Rows from expert 4 of block 2, named by matrix and row number. Rows with one number belong to one neuron. Each number is 128 + 32 x the weight over its row's rms, rounded and kept within 0 to 255. All counts start at 0. Numbers have three digits each. After the name is the row's rms in percent of the matrix's.
# up: expert up (model.blocks.2.mlp.up, 8x48x192), inputs 0-95
# down: expert down (model.blocks.2.mlp.down, 8x192x48, transposed), outputs 0-95
up.14 111:167129124075113153110120186119147128149106144120122142124100066142175123126196074133107155135163142144171085104156075154145139121125166139095148150060129146163144148097109154108076139072166075093110144124166174167060146101123126093172139101086122130144127121079119112055136153158109153096
down.14 100:104135157138184142211181090077116140112115176160150083149131113158123118084133116157092101112152101132113130102160117145106132121118152099138131077172145107123108136107104124067142118116150168173132141072088133085165104162087160057154107150193126068144115158109170108168083125117164132105
up.15 105:121171112184140067164145166129110208135175130132169122144108131136141109109124149068128112161094152153117139149124147102105198136115129168184103179160120094124103103137136128190131077187116093093128136143142155075122110095170162161116138147130118135141110074135037120140128089101134127121
down.15 105:213110124142112103139115109196177140100088125069107110154194137132153151156085180117148118100123151167139150068124166123121095157070172117101121145158118156141119087113136172169109144171155100124153131122141083191061126157179098164135121175124091168082116119071117111128122150152109129125
up.16 107:127180138083123132151107099134067122131130120134124091135103148096123104144137162127148144125129083181092123180148111134127135125130118074112053118100160144137136178164202061136139164080138117077119156136142084149108086136095129132080173103104153090142098104109113105099132169040158108108
down.16 096:137089150133164165119078138163127186114213180143142171111144151126152160147097095130168049078148131097129091125163172147081164142116073149122162097157125089177167089109158131131180142107224125127173180116042106165146147125130114100119131127119103120093161150113119128091125162126074059119
up.17 092:137154144117159133125120099137149197140139141132185110148114152100103100164120136099121125086126053133125145126137064126132116165093198160156116089080095200152170139096090092098112082078128089075105170147126101155105140158090092158135129105209151092125168127117122074083112076119192136092
down.17 095:140113165177085159118110090143129128120116096142085063148133116106131122107111217086101140132123196142087144095079181141183129164090099083056126183114091147099143135149072153079126164071120181147143069133113126163088127176181095133147087143110135129167149123178132164175133140123160136151
up.18 099:159159108160127163103194132094179122154159108122146104153116155170110137088117109075084133105125112083107106101053102139154126089106112158211121114116061122143146165106130130079089124115154114186157184128142106153133180172145121135141136153179139134138108134120128091073119104184159127153
down.18 112:169183150094079082111130141098100119107134105169097080118147131119139096117164142128165124089120151102105143136156144104147141151156113122001128119145144155134138147118125170156092137119088123065165134145118160109158108127090176126153088098154111102127171177073191147151108176029134093139
up.19 075:131168140161125145108084172173096100116155143102118067151085152120116105148044142098108113085112082116126146083110167129114138180148139106149156160126106134103120130089149214110094147095150137062096142102144101100145136111155114158128119174123150183108096193154184170192145093134132130164
down.19 092:116158102190135114160110138154132145137176100140095110172133135143121212111096095140181066117142142181151139097126168124100148148104116183117083149163089134141201072139139149140147171150141144168107148068168068159123159117113122079140124158113070183151138173088142166145141146055106218100
up.20 103:115113173114094077057140156131098103116154146131132148079152140138130095097108160121191140123113140176158067131160150188086040157110163149166140117092150076125129126173159114050104098157095144165145137113111131178164117153083139116172109144104139088097102107126192130130098167177137145095
down.20 088:109114153150127168179129166159108164151126099171178173133118172154077185133179113162116184150129146092074141113134117185142141047138066153140063101109109130152111169083172146161058143101147069178076163140121142135143086138183099103111149132138131152087127163165054132080134085091070154155
up.21 107:091141142151169097102134148183107148137129185163093092152123159125143153142147132105127089070129130124173134159114113141161177170059131171101158144166158183170101068174085187197128142125115117126182140179179122118137125104162132117114165111126086172066124140132123104102166145103107081119
down.21 093:131129176121077117147222132112170076094098144075156116145131091049100142143103125162142146142156082140065112086149198152090194117124147078170093157112171038121147153112203064099107082148119134151122136097100130125123127094089117070161094148172134160132201103130152141152103154119113143147
up.22 104:108125110144103118126044127141050124128064124151120158131142088150146159102094177089114154104101180135104110065089171145094145136163146148165152114152135117133152106105109193106069077130157133185103182083134087094093194155158188145157135157153193106157125198122149126089128144118162133128
down.22 105:130131154132123117105199089111196125192094084162103134110091119168077147052138076112144134149164113158165110096130132097166083161076146170080128165090081127104146084121080171107147189135159122082154185183142099097116108149125142197153113109115099140124175094174116166106150109104128236108
up.23 100:106171188143113134116122108131101165131093143162157093090139152156121155155104175071127122174167099108153162142153120094133091105158134132157051155162075107090056121058126184169177184189100116126075120140085164143150170133134119094154174162124149145114127147105135086126129156158162143109
down.23 091:115122098128127140115131077061164076146127110150130207173114164147069078159144149180109116090130180092080096187145149161170130191160182129129141132133122087148147102149118126136131091092109103073138168104180132124115132070110120150080136137143169128127129061100137141167127081139139098141
up.24 107:097118067106144176079062142076141171152079164153111163058118073156089139146089121126137112132165126094172129090131158148129138143180083109104152081090103122090127121164166151172098094097156146126135123089149089159136120153129121128165138111101077147062197171137159137143164188132111104158
down.24 108:183170131150092087091188157168156116149131090059128132154156104074154140090150074162087165057108152087151128081177076088033147168080149101156130160133098167149109159125141068166149161135126162112091169146076106068108129134167088095078129092125181067129103153078163085124181120170131054181
up.25 095:131130113175138193117124156076112165108196078145121150157136114166121145067153129097120174092188116126114098128134171151080121106147166096088129093098106169131177142056108132114149144098145087116131127108153189113128121100102125112151112096150133090104119114108227144087102114142120106141
down.25 100:170176140027134127078141128112151121145091168134163104126117130152103108175076087134115133168159142138127160130082145159224050126117049097126114114167153151160094137084113116059076185087133157148143076107120089148156085097077137139149125153110119133139111142123132123107145135102149177080
up.26 104:142138168166186162152091130136025142172141152101142137179160109164145122111154162109078116137118127137162105123119139130127129074093141099110139160112143128133159087164139147060140198066126152121119105168096135083117140164039142088137180103122154158164114116095107131078136133139175098102
down.26 103:137132114077170118094079084137112123097156114108138161102123085136127140135141154142108142069135095122110205103087113136141086179160066133074095107092103130154146176152120100126105190146114121117146151118149121158106147143154124175083087168087146106106164107087166111124167097120094137116
up.27 101:116156154138116135141123154182126110126137050096159137161167138211160099179119175137162135080138129155184105169107160129143081059098173102092090160132161098151119142158125109088147163190125166127141114081111141124107101137149112142139105110132177137106168166150100129130068139159176060114
down.27 088:117121164155136139139106046125081146081158156128101194094148162080098167122150149146090101160118109075125159124141135123106136193091101125139104079134086145091135064137116140086135128099106086109106140167135095122153165150131126163105193167119097174138148133115135120150173101060096159192
up.28 113:141148153172147100078127081130071114118156137161175112122141141103135149134117161140160139148093125146106116165157204153153125112174158184157157149190164145126109114176068169092166137162107075136154149125125168058150191123143078137158132143116194147146174113144137103096152096081170142132
down.28 099:072074127130148126125123082122177121123187127107076142123097091138116042119152150129126131169132136134142082141038177143120152171139155174145099086086151059074171121146123139135090129151128176120100076167164139112044139080133144150084134117085120127155105096113071152176120133148109175133
up.29 100:148076120110150166095154129141141062110155131122120088099070109159164085121081103110182110154125147154105167154142169218192130137112123114083163122122133109147176088119188131105107112161109089172083056156178167158068156105112129166161128078081105187112116141130150146151101126170064126147
down.29 103:097118111140073144073174142129100152192157175135073146134171176128142142160176080176140163179094136100167104071148076072131119141157173067073135138104126089157119129108153100165118112149141105171106183105107131093126127160160132092145193131160120070111110156111034086157171121154168157137
up.30 104:150157112113146140100098160125126092118128059183090121116107132142127140171178085166156098127201084138169081129158145140142144094170121079071086118136104159180165112149098086159125138040180153076096107090151149159130126174105105073118171123111122086139164149111172126159109120127074089128
down.30 100:162168160164066135049146154128143176123124137125102102128124120130143093091100056130116087135080147186138177043088117112117048194088153134112153145075152162127133104105136141191142167128146048171153114150101094173162162135148167148141131098083076123164104169116183131119175137155159182165
up.31 039:158185156088144113114143135093093145083068132112098149140080138193101088129127126109154122176145106148175136182110095186084085088118124095119116057140110130098145114134120103123075080140151178127159157072095134159071147110172152117149106055086135128113140185183129165120089208100117143105
down.31 053:161127158137100068152115104152142103089139143142139137083165107130104171140124111101148059105140110142125107153095145104111089122104202158110090101119166118183114135145107067132100054130152120081128134118166130222183107134156100192097071127146117118220157059048124118136101135133124168135
up.32 095:163160028079175108112116185119171145120103152102171173124173128197144128140145118105138148101140115082190116105095114144128155140139150160139147179112170145180108100141155154220105143106149165114197112108116095133163132132100093115124074124118121148114164119146094126166157144086154121167
down.32 093:086125140185102140156107148100118088135122102104143126120129110119144122151110170060134139069164121145125126141140143088104142114106104103090082111129100171092149109089142058058145096146131096112122122173139137141200170065111096153158138146117100097174128105113084169045055111191144118141
up.33 109:124162121073148149113076132111109148121121152098170153166136094090164071086135132114183154171112168179175104103044090148105136129106165137193151143119098121136090164147145094146136126100202165177077122126152115110214168143098129136132101142118185126190158104111133126195154132199141107116
down.33 099:068144147101123161153128108136096158174098103171109117069106090130111119136126171110117184102136129056103148205140102177159074112178124164081059138138096158190147112131115116151182159124119138117125170125166126121124092155116102141116122161184104134154098113172115156093119060093129195074
up.34 101:122156180136130145087183133082175165177097126122160096149142084133136097189132136134092111139125093101119078129176146168140133130094174128168184155145171117148112108140121148142126143087179089128094143084137174136135108158155122141154116164096125113087135064154157138085172135148126182162
down.34 097:148112119161118171166134156176154102036111130117100131138157090146152191124125087116141116169118110135119159166155077140082168145142102133193127117113118094121137138088127145100192082155090071109139124164161089113113078110100161097152103108138104048094148143085091104131095098080109118103
up.35 121:083131159170134116194145136160128115144113103168160187098188112078142143089132097061115112135126094155107121107116080109118135086059079130160135214146104111102099163152109135108146146089120102129131169179133138133147140128165179175106120098088127141141062104110128163112110130144129124109
down.35 120:198102230076116168111174128166140124172103088104141086172114200165066071143134175129117138161121134146155102139157112113098080150161142106108074114108201159134126187121156137100157073139106160067138132137182130141075167215089056135133109153182159144073123116151114133133113146155122121129
up.36 074:050180155122127135096182131183104123157107130096141133138150121119135098072115125082093115148159101111108211177094143109146133113130179155128131124130120138106125104158142133145167169083090126101117192110135105081132119141155083139108131117150097120136183048141079140073113083165137128109
down.36 098:161137114147152112138187132109116158140118190047088128155153129155101129148087118168147118166129167176160132107166103099119165173148108109156154103095138116169136053104104104103135127089143153090130100086129124164119133084163116168179143138139108126115123138150112079195107157144150143114
up.37 103:146180136112128122106030136117093116096192166142057177148092110134113143118130067118118114170099178134079076137111223166074095122099130086136072112158123171115154157140117196099159142096174119099109146126151110156059095144126143109138082119099112115098149101090156106122134112100089130115
down.37 109:114220113177177148118144106137138136153163121074106107109135109127151108091114118122140149109170156105135163159124129127191104095098072188118144130082140141120096107090138128112070132076124139162134087095172218155133142106094091085142110106144127107094063150127084143131059158139086120113
up.38 099:159130105146102183082092143069142079088124150171146131092079080121099122094165128138128124173123104109185127168141120135169096106078151108049138127091083143149157120149099189174139137040164106144114145079130090091092100170126162100132135099085124101135076126145137159138165119102128165065
down.38 102:100115154130115109062121175080147179149115122172129138157157144100128137068118120103102089134087106136117155168143120096060093126138105120121146106062160201128102114108079193111151174180066110186102140107158106140110142132106112079184105144129160138168184082121127171120168047140143129126
up.39 098:111115165099128133162168116112166104143096115133143134144123157116117090088133139101114115075103152106160211093121108116128106135174117091113119099146159129180184157117196108152181102128080148108123139159164113173082157173160103135146205077111140098146119126124176186173080082095195093123
down.39 089:124123091173130082131116089144099087168083127144114084095177159145161193160092115134142151146155142095115150083139109149181166159150117134092173118107114153108098181167142162099124088163149072156089132141072129119128097123139151121094057133147074164110124117123132158118174202126171140148
up.40 104:166129132169186157115095171144148091111065091113145124107062109148184102067128124073108137112132156118054132109128149120110155133150080189191175114119149077143099063103108131111111155139136137098102159118076080149145147086177173133143070103091153117108156140167120115085143126141209154142
down.40 104:075072155180102119090171106046102093162082114142131145108148134204085139114099094120094166146133138094109130123083162135159098095126149166183094088134107133095125143165101127168143169125116090172113133144140134098140129164146135129104143123135078149164096142156167137084104141154104130127
up.41 105:133104143141112089117144132164081138150148185166144117096104165174082076138151083130161010121156123178211115130154144055118143139141146085155110150130171127124072151105155136118158098157146152101111152137112149137120150130095104130106162115101126139150050129137122138166092138112095102058
down.41 112:116140092133164085137092080134165171176143103159134107104111158085146186055113152152088150157163145046119165109108131098107105094148124133071103086098117087202126173121104141150124105173100115151170109075089098121159077095103187168108081103141180173174149083105149208104152110110093094126
up.42 110:125094112144142127165107129175139140176139139109138123132155121159162123073186147147105125145111089111074134092133093071151164141168129169090102128115145128153123141155181115106094148135136110083150051184159119163145069143070148125133137121155086122121106167065098140105069174183057155117
down.42 100:098159104024169184158057175100059091103101140131136135199130147072151121188119108147186131136145082161113141159127067134078205070122115112155120137141144104144091128122178120123135114124120149135144194161120170180136125101111158134191142111124108139129103107153132107110144164106173100067
up.43 036:131100132125098184177108131139075099155137159110141147090169141135138082130101122105095142175154090198180137096137120131157160123194188126090162109180125143107103122102156096107149086088146148088117137134169098135121109131102098122174161135160127086131111073143081156146125128099162099127
down.43 046:130121185181135153188126105128155107116072146165192126132142120197097109165157163117128054136095083201143140147162104077107086126157136109188136115181118155183103109137160113149048130160157087084090126149146101149152134128172205123132134076128094134137104109156089155130102154129130156065
up.44 100:142075143098147164097177131108113112154186162164145089179176185143155111116109104109106149184115128134131150083120081135135151044126098153095142121089096088167144126098136115090117162132135097073146096187096107198146120129061113121066097110164106155194082146181106120153058137129120127108
down.44 106:177161104128179146150124119136115129113125186088157115147135127189089116132165111113122125086148070174141122072176096158168151103108105076088134115130142152129110081130155092074098133166148181157103060118127155156092145092145136125193107125114106079128149111059187074154122178154115116100
up.45 093:094096130103160118112132104107122111156110097102145138078135084103144154108153126151111246072118144120160094098144112165141124080134102149115085130135101152129121161165189124078075095080169106126079178131179137126113107148130101068175106144134147116166152098063124169117153158143087110161
down.45 101:120135099104179195120110082101158127141109109166096089135088172157149092163154194098143057225117102045129150126091095105163065124092146138118153107144171122122071159110041158131120149146078130138094089142106149160118111067111140168167219168145163115109148205161183144146125098169159124141
up.46 113:182085163156125196073160178138120149086094115166158106114126149199122103160135125148195060167184107128126115088143158154116135107021116063109097090133181102152097110151149112104115186134188148120095127134099162150162138087127119100129123176179194127084113159168089112106146123167095133101
down.46 096:145164124084128067193127109125125161108126129115079155154099107142075136096147122109104163113103106116146146123151080139126151145149117180136112124149107063119149121072162095096115051170182108118138121113125104146099071159116144198089097136066129117172120140117106085104062160080127117133